A small image classifier, trained from scratch: 24-pixel images, layers 12.
Rows from block 2 of a small image classifier, named by matrix and row number. Rows with one number belong to one neuron. Each number is 500 + 40 x the weight over its row's rms, rounded and kept within 0 to 999. All counts start at 0. Numbers have three digits each.
After each neuron's rows are labels from the 100 images, of 14976, where the neuron reaches its largest size: "place" is the part of the image that holds the peak; "responds to" is what is common among them. Only what is clearly more common there than usual is listed. The data: drawn branching plants. In brackets: how many of the 100.
# u: gMLP up (value half) (model.blocks.2.mixer.u.weight, 512x512), inputs 296-369
# v: gMLP up (gate half) (model.blocks.2.mixer.v.weight, 512x512), inputs 296-369
# out: gMLP down (model.blocks.2.mixer.out.weight, 512x512, transposed), outputs 296-369

u.411:544561511478431531483523514464426486496482541484466512564515397466484513454589459453492428444527538541589479510497495499440533549496458491518517515445490460537507523575538504482547490470455521519476545484514508456501507450
v.411:428538452436435422502492452580500485535492537515504499520477556483520510482443458505527572482512537522487455488520506504442513465399480508495520490480434445488534537479518554538512509445475557467527565481429495560467457485
out.411:472474516508476516573515431520520483500528496582501440451532489542472578508446513508491445540460473492432489498566511518487505463528551397439533489451518473509500482470480517478506517490491403466521473417494503482544514554
place: middle left (38); top left (35)
responds to: two-way forks (73); autumn leaves (51); night (43)

u.23:561478471538512527508487497505506498490507475497524536515441525508475530540465491482502525503635553551593507472465490460436508463608498408522536524459525398517499482419486605497483582496485469466487495444496587556537431454
v.23:530515526515524459439430573505461471547486542514496446518532510516545496516456524485494416507429537441469487542541503558465502512500467463502469496486490495459536462470555511502493482485523435491496495571543482478573575533
out.23:540476490478538508514447519487553559472455505567506527419601473561435448530535537582460508567495466577520543493529470495531502512432510501539459499412529546544505492497571520490532530582437507471435432508532525516498595538
place: top centre (34)
responds to: pink blossoms (100)

u.344:438487464457560525497453475520558510463487505541513541617558446531479522469513448510548530475546565533495513523574471529560469494519508481507491463524492522449553565524539422476479528458429491425528502436505467507500509532
v.344:502480550491499487495480511515574381465477523513480472473445515463547470504498515511445565571508357521543457510506569523501507490465555478477493538471470534576534542494492544439528571509531477575432479553483516495490424412
out.344:488438483426511426501483489408492528550487506572501484503481502466501532415481432590489415468455495512586462425508482435510516616516543473493556432527476439498521466546456476509492461487454521544516536525459489497553503526
place: middle left (28)
responds to: two-way forks (80); red berries (49)

u.381:554513459508487562468500432437484578481439556528504425478432579489441514482474528470396524451531545528554537530497458537423434547524592508543481483511433538562526503521498464551438561473502481506481541476481522433449526478
v.381:595549445542519514485436467510463493494460499488478540524545454520539488519458506505483485504520543547429506466485510499528490476507446515528495506536523430491535500531484534553458515484509449412541499489549534513445473484
out.381:542487496537574611482494476530506528444442476501461451487503505534480503545510502577526546507543451506464532530497478542519465457491518528477581527553408541467434512561538545419509510512469517526453612493502520573545554500
place: top left (98)
responds to: night (100); white flowers (55)

u.459:460556453508465489467478603507452465520443466509509527488575493443528514498548541517579501471489544481509535506457450467562480528491525527478509487555515490448479532531467496548473526555618453547499520514417486433513533526
v.459:475495524570486506450494509490495498471466488518496499525525421518510479501493469476560487455499484523476522498467531467498509492517500554469419499513464510460489495507557566466464514441362428567543465506447535486577472519
out.459:488493574509491515392460512481515570526512473496539529548502492509471533467483484551501469471468470503491566462484569471432560583507448503521505504511459434491491482547488388459543483528499532452530541563426491536523489482
place: bottom left (40)
responds to: two-way forks (69); pink blossoms (41)

u.419:460482508546589501452501522482427448501486493512532581467435491489535579515464438520501508456534464473463487497535523429435487480486516520484468601522497456574497552536422527532475473378494478516507484502464553495528503469
v.419:467483473561518473459463504526508495514528474479477504549511527523492473512507513540489532442478484493440514455595516553500519461384509479532453547522520502499509515434528564417521524478520451492526461475460498510459488451
out.419:493521468425419453455519562486489486480481487500495493534547476569434502536469511501502513462596551563431554457473527541507501486455424527470611616544449460511498531489466480528410507545480472474466493489466430530443507466
place: middle left (46)
responds to: two-way forks (70); pink blossoms (53)

u.376:495435492447499476539471498509572534529516589465506520487558437568493461479522512542511526465505469514481599553463487564446527497525541506487487457487518529521481545519523484510490488473538555520490513547546492513526452496
v.376:564524509571498442518498429506527506516473434458415457489488522527543525456488485486502528470464506475550546481516557533440505593556512454496508508513503493497417462519503537446556512573595520453491485518480495494499515526
out.376:530511499571515511540566462451375457499486473470438506519529495515527497518460545479536527502445501477532393493529541483492477473448516532489483481567505503479524513540533482507507507550470461553481591538438410491574534437
place: top right (62)
responds to: two-way forks (73); bare (39)

u.71:457498446425465526511459556486510509483503505466484476518547498480473491547536486534529502493503424444494520478454473538560477504490545596550533489503371498476535447549510526482482500506561482553459505491462498501477539446
v.71:535491474556585522599478531512565492442598552535499484502519519563483532558503451519482508528504489508464537524470559529534544466460543471519535567437545531455432521511489477479459458529457520551495554475435512458512542499
out.71:438491471442525528480609535546488569544545481485498467501484504483578506434483589563479567482514538489459530538520519508504519505455496496542476495527539507530436508461423534507394452495527464456544507465423467507535471449
place: top right (34); bottom left (27)
responds to: two-way forks (69); wide (38)

u.400:499515449402520475496515552522489399523545492606472579552471475465467479468516504523476576516489410526485487510521462549474495499427461457482479547563483409475492505518391454536517412489562461524428497533458476478456548469
v.400:519542574512478464477513458493535490508574539479504475466501496518516476558486525554486459515496466494460513542480640453552512440488459518465534467518521527575559471510467454578551425585522499528503513495463501421464531542
out.400:563515556554536494511512533445524518459523541495513481516474509550471464513498480523479431499532576501491464399482498491497437494560431514480456479551503516479525519496486506506522481503553488498544515475464508505487448481
place: bottom left (41)
responds to: red berries (46)

u.252:542561451516537473552512483459488480523496496556459521499432453584533516514539539509503542449466464431510451452460462518493465489409507463554466492468522472491497502505511512509494498530489487479583460451540484515524543533
v.252:532521570493466536557444428488510564475409445465525490497463524443479470414511535511490438513530547523528486535563583503544525474469543541572447488537513493487529486498483472526525471514533504476466521546586499496424454524
out.252:442488477479525552452481493454527551520539500514548504434605493543477507492450503503481504545472456481469569537495439453519570458487502568470530535496502608519512514511585461514471487503516501541527485423473512461434525543
place: bottom left (53); bottom right (27)
responds to: autumn leaves (58)

u.355:553436455484481549553468447536477568601517564428474536486469580537475547486519514524509431466502526476458530469533504536543490456517521457466522466486563453525527494517504462548491436453460530509545514443492514535498470522
v.355:474509485516477504517533509581530399566488560524477492457518425443467420539476517460407579436471501512495510545511535563518541451509554611457473502597591447497488492425531480496479510513541522567449447497476522492482529462
out.355:464478452584474461510566491482553516450456554618525397489439453488594470494477510500521540543521524468499499483510502475426498544443545536437509565474479519462441512521473489501500462486547529473591504507442451509551525447
place: bottom right (38)
responds to: pink blossoms (48)

u.440:550540467445501501453500437456402560450515443511512460515505495470486480428503520509505486537536491540433494518509487509517470441489477495499455500525481522470529552479482511480525542512427509530487545487510502455520511425
v.440:483462567560476519473530516501512473508497584565472460481490536449521534494523465522447540490523472495528477545501522444548535514522508535549460464562583479470466420438547560513567489565561491560516494464556512433489519495
out.440:530550499436498458508488469559453450533486486464534456456462449418505510483409539455530483484462540531529455514456515490474536517537554465457550564375528478471591484534468491492451489554557413526564539481431515506521553508
place: top left (61); centre (34)
responds to: bare (47)

u.96:546484446558545515551509535496546436510505500462473503467495479570520521516515490475481501463452488500527461497536510519526463546476528499509479440428513549514454508467494514526467477533481555561421458439505496514598514494
v.96:420522548563494573526561435493503443538440547470523506495568472490468550560447433496432497543467504529555530500538431518467501517553559462493488426526509519582498430545492454461479557536466507491492529494487456422543493529
out.96:554511523501447462595464505541445515522456458445484547424479440472455476527518538536466510501481489474554562515438547572540475531504509480467537494426577512536494491526478456462495533510551506458550503425469466525499409490
place: top right (40)
responds to: pink blossoms (39)

u.308:457515423472492546489432512535543532467486443558521509532480524446492504579548476519467488529513520460427467498520438482462565473586515502435446520473548488450509545519431390488499493519436455504503502503514487481539504513
v.308:509503474502494559513491524535531508476459510523511448550450502459538567449534526535500484514514576471470529504535548522505485519459514514502490570472483531490532454564519531521465521496422541494478459519463512508458438496
out.308:529551516530443586484506446478532509483482474446507448459513511516553485490515508492539524459524455496561531518491500545460555457491503481508468495564516588463458519508504441514483519490543487451506493499487537420493405549
place: bottom centre (84)
responds to: green leaves (42)

u.497:509516494506558498507448464456480532469508481481496536538436479482533471532528489442552470495470512510478595450478529445515565490507575502503550582532479524421474480500518518487519543402468520524528540469506473461499477505
v.497:501525482546507429514504485536509541423492588486463498468478465394520535475510508547505487388564448525473480470456549445556551484529545498506482528468507444533485516467518497529505527482484520479491450456454483563549461483
out.497:480497517568471526518508480542542504457449451529462468469504501574486459526537552452510498478569473526537465417579464523492453539471531504467507502584516540509535500464454476518461468505436486478537396483500515423471480518
place: middle right (27)
responds to: pink blossoms (76)

u.77:531538482486453501593488454573562435494539505591520499576443468454471534465490473556485480450472524541496388477534502507472477501509561502496554446493484487488443474518473434445490508474564539517516504465537474455470574539
v.77:612488495423422448521437633442517560458483429509463502501451504573510512547564512570497448472562491542536551463498473415484494532531484469485481537504468513491541466486476573471540498417404480507487488517515475456512510513
out.77:504555496503545477517463548457461554474506561514490477540496527504505514415472491484544472500432495443538600526504437506405557549493518513440525470518545471443458538476482501521589525560474512419525514556543438517586547475
place: middle right (28)
responds to: two-way forks (68); wide (39)

u.118:543505491441514477507540473526464529533447480524531468456448546488541504433450508470500563525484492522486443494559482475471581493540531522505430476517479493502468505525462499476453535554424491439545517499457483521569357511
v.118:449441530495572536507529462459463434555505476490476492484573423524449441485506476494566421517447521562427466506522516434487447459535471502469511519518493501485499428528526460483496549445474488479559467504498453439443547503
out.118:556539469465432545548488453512565562547434525510474565482547526544428485550550587550499472515501507471427532545486509503522516554534532499446555573476488485441588500507466514460511540442536530524503468495493520456534545553
place: top centre (30); middle left (28)
responds to: red berries (49); autumn leaves (39)

u.487:508451496452508536490509562505529451590569399499479487469521529523444499445426465518492490493500463489476462560541410545506510494594459545497485470568520466500526522472510451536457545468485485501428514498541498482493467460
v.487:479525449436441501480525519504523443463436507486483489499529533545535487454519508557560536530518467538513541488552546510483535508468526581502485574516516526468498509544513511464471529476420533525483499475456415516488501509
out.487:514515445434487527471542406506464468459482518533519539511478425477547417488509500538520510457499499517519523486477474538452545454483582470473467445529441519479442530471449459558451490548543561560560550495426482531527463496
place: centre (31)
responds to: red berries (43); wide (40)

u.272:548521446547362523546525470472453431505530522553523559528482465531519472515542514518508453455490395514461487562431466526537506532565519549593437411484453497452527467539520591535495514452509487497483553491486472487497437509
v.272:516477490569435521459494460454475510536556525494532513408489506503542443567514502576483472482498542486469517525462567638471492541559527549484480541503523522533429516489530483521451506574526494477537502468505585515496418529
out.272:548523525549542456458552452449536526518539496583491523507513474579482480482440519528494519504454481517495552452480465490506426490517501559501527510520552433546444476525469519485475532413463480531546486536432498483542502484
place: top right (34); top left (34)
responds to: night (95); pink blossoms (58)

u.448:435505536516496503464538561551493534472463567551542514556531483525577529500535463504503523463501453510481497472476488572453469499465535463485466491477501473469445465510496432499513418430506503529568475520525453521444408563
v.448:522465486567460557507529463553503510422559543510526513445467531552530567440473513512504492560491495507558457425471542508606460529514467446537607456552530524463625487551491573524534439460458440475518480502517542522522534528
out.448:501532546480454506458560500537441480512520508500512432445516528600504527518488516487529509520534570510485523478533573511555537498516532526537525483400493498522543539496456446476540460486523604500475502473471484513508440571
place: top left (39)
responds to: two-way forks (70); autumn leaves (50)

u.174:431459472487509493454442466489564371509520485467500544486531478519449508558467436541543520552464536496439446526482452550488490508509552406550441435525507497532484562521446458575524454503518521461542558477485420482540399511
v.174:462579508501560470553530482537524558538464440475510543496537499505513477550460524446537470501523534497384491505517564487501571467463558539490434514496481557567535448496529402540522541578527480529474516526481514526495503460
out.174:533488389499522426466531522500490517525504533528463463528451487525511441512535479538520496466505494478543498475514505458468470502517569508533578499459499491496523479427484546483510443468466499517504458492537497500410521501
place: top left (30); top centre (28)
responds to: green leaves (100)

u.95:474508528492568578498488540500429491451529494458501520535546458493548499493504492477494464516525513518473492474483489470467499485536512445453431501589518435533525513479495439489527561493480493550446484489423459480451438564
v.95:509454543494515481500520514548555449498525506451444494511502500510459513483496551473503538483471512481497508490500591503485427541446509503545461506430525440443510496446485468515540489409545473494478523486427447464523475549
out.95:532506520461519509481509542433467520526433547503470426472468555504451437536543450472605519462533487558517544496619473536456405410526469526531487499490496442420521524474413493524439472508489533516519538487478451481521449551
place: bottom right (36)
responds to: pink blossoms (71); wide (41)

u.430:547476536425499574533476533440557519436469486493473535445470500544540441497531443493476502480569508547528529513503552520537444462459473529584425505530465568506556496495460564527477528546562435505539465515530470534497550514
v.430:509488467460486504527529541487519458474524509497586524528490559514514529490510498500502546446514512549459555490426528513472562486484495504489434474444499507541464568465480527469523468494459516536464507479491457549518559569
out.430:511490483485554605540464500499556540385510541501550529493532510535474526515496496540506557553584476562457571510499490502544495511514501517500433499528505454539458529492541515504438473476483560459532479495468584518490532518
place: bottom centre (78)
responds to: two-way forks (89); autumn leaves (49)

u.28:464491526479452469486548348473484488584412538527484509493453465492467403465535517530488489615471527550534475594550451537492488467486583551505447461485482485459549544462537451492556476471473575492546528531530520486543454547
v.28:532489523488525457456510488519456528444522529484518530498455481492520488460500510442506549514473564444523464507542431552470506454505494522532422550463532489535442561524518495493545443456516532532488486529507496520526448481
out.28:444512430438486469574546474529502495476466503432531481497488495476516582420514449464499488512561487559477448468493492449487492518477500517461441572430560504492479521428436511471504468475487483479441491515527472530440531500
place: middle left (30)
responds to: green leaves (100)

u.79:502516496526415482499495577492482446479506582498501540502505458483502468518534443512511444562531524431519585580490567429520550494469540540587462531514485592553498466546536546421449506538525485543546515484457509565420423524
v.79:525505489443523501444493526441526473453520555481506569502480548482548486504470501496524574493491497501561502528523533460433530443420504468473540453496526538578464544478443485483449498515428509467492512536473461460488448442
out.79:496503407489527478510476465521478573604546487487512520488493501532548510475489584493484500566502463479486571494488473550474517453482515507462510508454501464478465426533521471494455473435464447476548495510554566420529530465
place: top right (38)
responds to: autumn leaves (46)

u.281:489562517538491532463527444520477477542581502487502481448464521520547474581485511507504575476502531553478524459487426462462523500544530442512488382544473456456487523461443416458503445496538503465490581476492495452541539507
v.281:518486497499474500470549383451430516548507532514521546502484566538509488518491501530498503516439505540425564522484515514466509506480464546584549467531553522459488532548558486483518499506481488453490506501518510462555539454
out.281:492424492456488397474545520536461524433505517568491479447501476460526469500472480400458475535490512471517501547510566544483482487497510503495523465428541412417538589532494500529569535457519529473502470518488489508417439509
place: top left (56)
responds to: green leaves (83)

u.9:554511454469494539471498435469590513479469524474463511499470506479472521489488469535440445451464503520461506536499513520354473483467393553493542512527539467528478513549520450483470508508592530526544453502490446639496409493
v.9:475463504518404492513551503470555514506498538525406455509577538571486527466541495544560519481496491456554423505472485531423519522435508478517456564518463471477458510534508485480482494505562500452504487507528456540586504519
out.9:512499555449429549506554510515480518464521465503523496481527495512458414511509474441470519482488492471604465475507503596528428483417473516454417406559522552551520517476562588551539513513455454456515418437511521521461508599
place: top right (67)
responds to: green leaves (81); two-way forks (74)

u.214:520494451465528516495471566544483551509419492525438491448462487465521470455597458509478428571482479615544540489482489506544544548486483488560534503511508489482501490490525507511477516467458570488384453468467480527545468534
v.214:559481506495471521459554523485471489441574529487498540495475494465557503525491513473490544577486501484468556460509550491465519501551457487495555582504553523473464494515480537481447501493467588539528555508479499560425530517
out.214:496468539503499474552525573515445511466512470569472440452511485519522458543502497481491521430506503520494531466563454547466476558468514517452546520570501577505471481485522524458508503535489505465549573467472505490508533564
place: middle right (39)
responds to: two-way forks (70); spreading (36)

u.359:517530479386454454446504618484453494486525506514502541448453614490487557489541546523510441548458499545458555495465537477422518493390515515530470501538489545533439573483451422517465454471461546495425506500469510448474452485
v.359:586474431398481522497558479520490494524475509505486497485509509458530516561507526411445544554486544543470478506482504477437509490531502460525521406485494497488370484534525512463522507592477561519419546570496469508418514472
out.359:540495468533472574461450405480454553532449539544509454501466471529460467454505470524506518467538510452504495510471494504502510483546497394485563463540436532525464546471493487559433464453532494499502450466444471534481482488
place: bottom centre (56)
responds to: bare (40)

u.478:551456583440523544479547528478511462600474606408508503488456523475499652537551509515458493563495514515469525538497463499499523471524485534440467488454432555518462484518616529458526473555410492449511504506443560509483493527
v.478:466528552469539469501500517538516524582515529392466530466427552493515476465498549565550532481471514456424510453486446555502487504479508487450466530438495533477525498477472514499502503527534570446573481444447458557539532468
out.478:434572455373529483552471485537506478532500497463442440457496535576499398487507483459517524477554506531534534494485473433560493543497499523562521548484508487503519431502496512540555464539472524492530539489483437422475535415
place: top centre (42)
responds to: pink blossoms (71); night (61)

u.103:432461411499473507450501497482445557544529566564520447495501448467518519485516529551518513498476479460516518513552523571543513460495459498472438493474511497518595468553452521524466525485542487572522527511499468457546471497
v.103:425554519490489519460558470510431464542459448476430526504482467474468514520503503382515505469462489435494471508524457504563461556554510455485503537510503604506468513507564480486447463502515458526516488471486543511476564491
out.103:402554483471504483538551474478474478526531530516504465527493521602506565485481560570525584479498460458515439527458499476495533516445513496488488577458450547553484567527537425497456489511507477589449521466421552502507535574
place: middle right (75)
responds to: two-way forks (75); leaning left (46)

u.124:527479471403576514495446420505525473495476494524514548443505478501503505529525445464476491473444470518472429492553590517437503526535489488425416524455488537485529491486520519498510521449552564580463516488489530500538486508
v.124:470541485474468562442451525539465492505526466465457474446519510493489547491527501438515453477491519493423637506477459466452488522478513493468545478530515506537481578480542442612522525503388508449548514427477466474479524548
out.124:444503541541551546533576528513462517501433507503556517460505517500542552493500553530511460507530511510445505496468470527453523536521502529452510423491380503490441466506516485462530514477469458522477469510526535478453495464
place: bottom left (59)
responds to: autumn leaves (38)

u.137:499485490547492480491467481501538527427531476583531531503536561482508499461539528568480555466487489490534517570468463520454455507465490416601516481522576407514502543538458517473548475534411466547498441482445454410567461449
v.137:485490557534440496460528518454466502477476530450467482538525466499522573460497514466540481426489476475516549515521501438464475529487483498494484562444512504514474478480488431473513542480479442477485517584518541536523443497
out.137:503563557568493498514497503403471454507471471554567512519461418480510518476533472580413481504468494531482590529458464521444543456490490468426447459523544489492433530525446469510495457512524543526528472529518483519481532505
place: bottom centre (58)
responds to: green leaves (39)

u.104:504457518538494516500503547513486458569461491433460438569517478494521448446552511480491455489529579516469426528465518495509488583475496430473452409543559546530488525481548482583468516471549480496432475471522473474440464470
v.104:454472571511471496587494620483480567572498573491526501518574528532495558515497495483521506472430546495528509485441531479519477523471521509497457484507561421545490512514447511501538567473516482459446512584447483451562527535
out.104:517402436445505499517451477517421515472509481533473534449448526479498590470536438484471480528515514437494530450573483560508525562538489445514503479498446544560501553498443482496446509497497544555446449458488516541529507541
place: centre (39); top centre (32)
responds to: autumn leaves (67); night (51)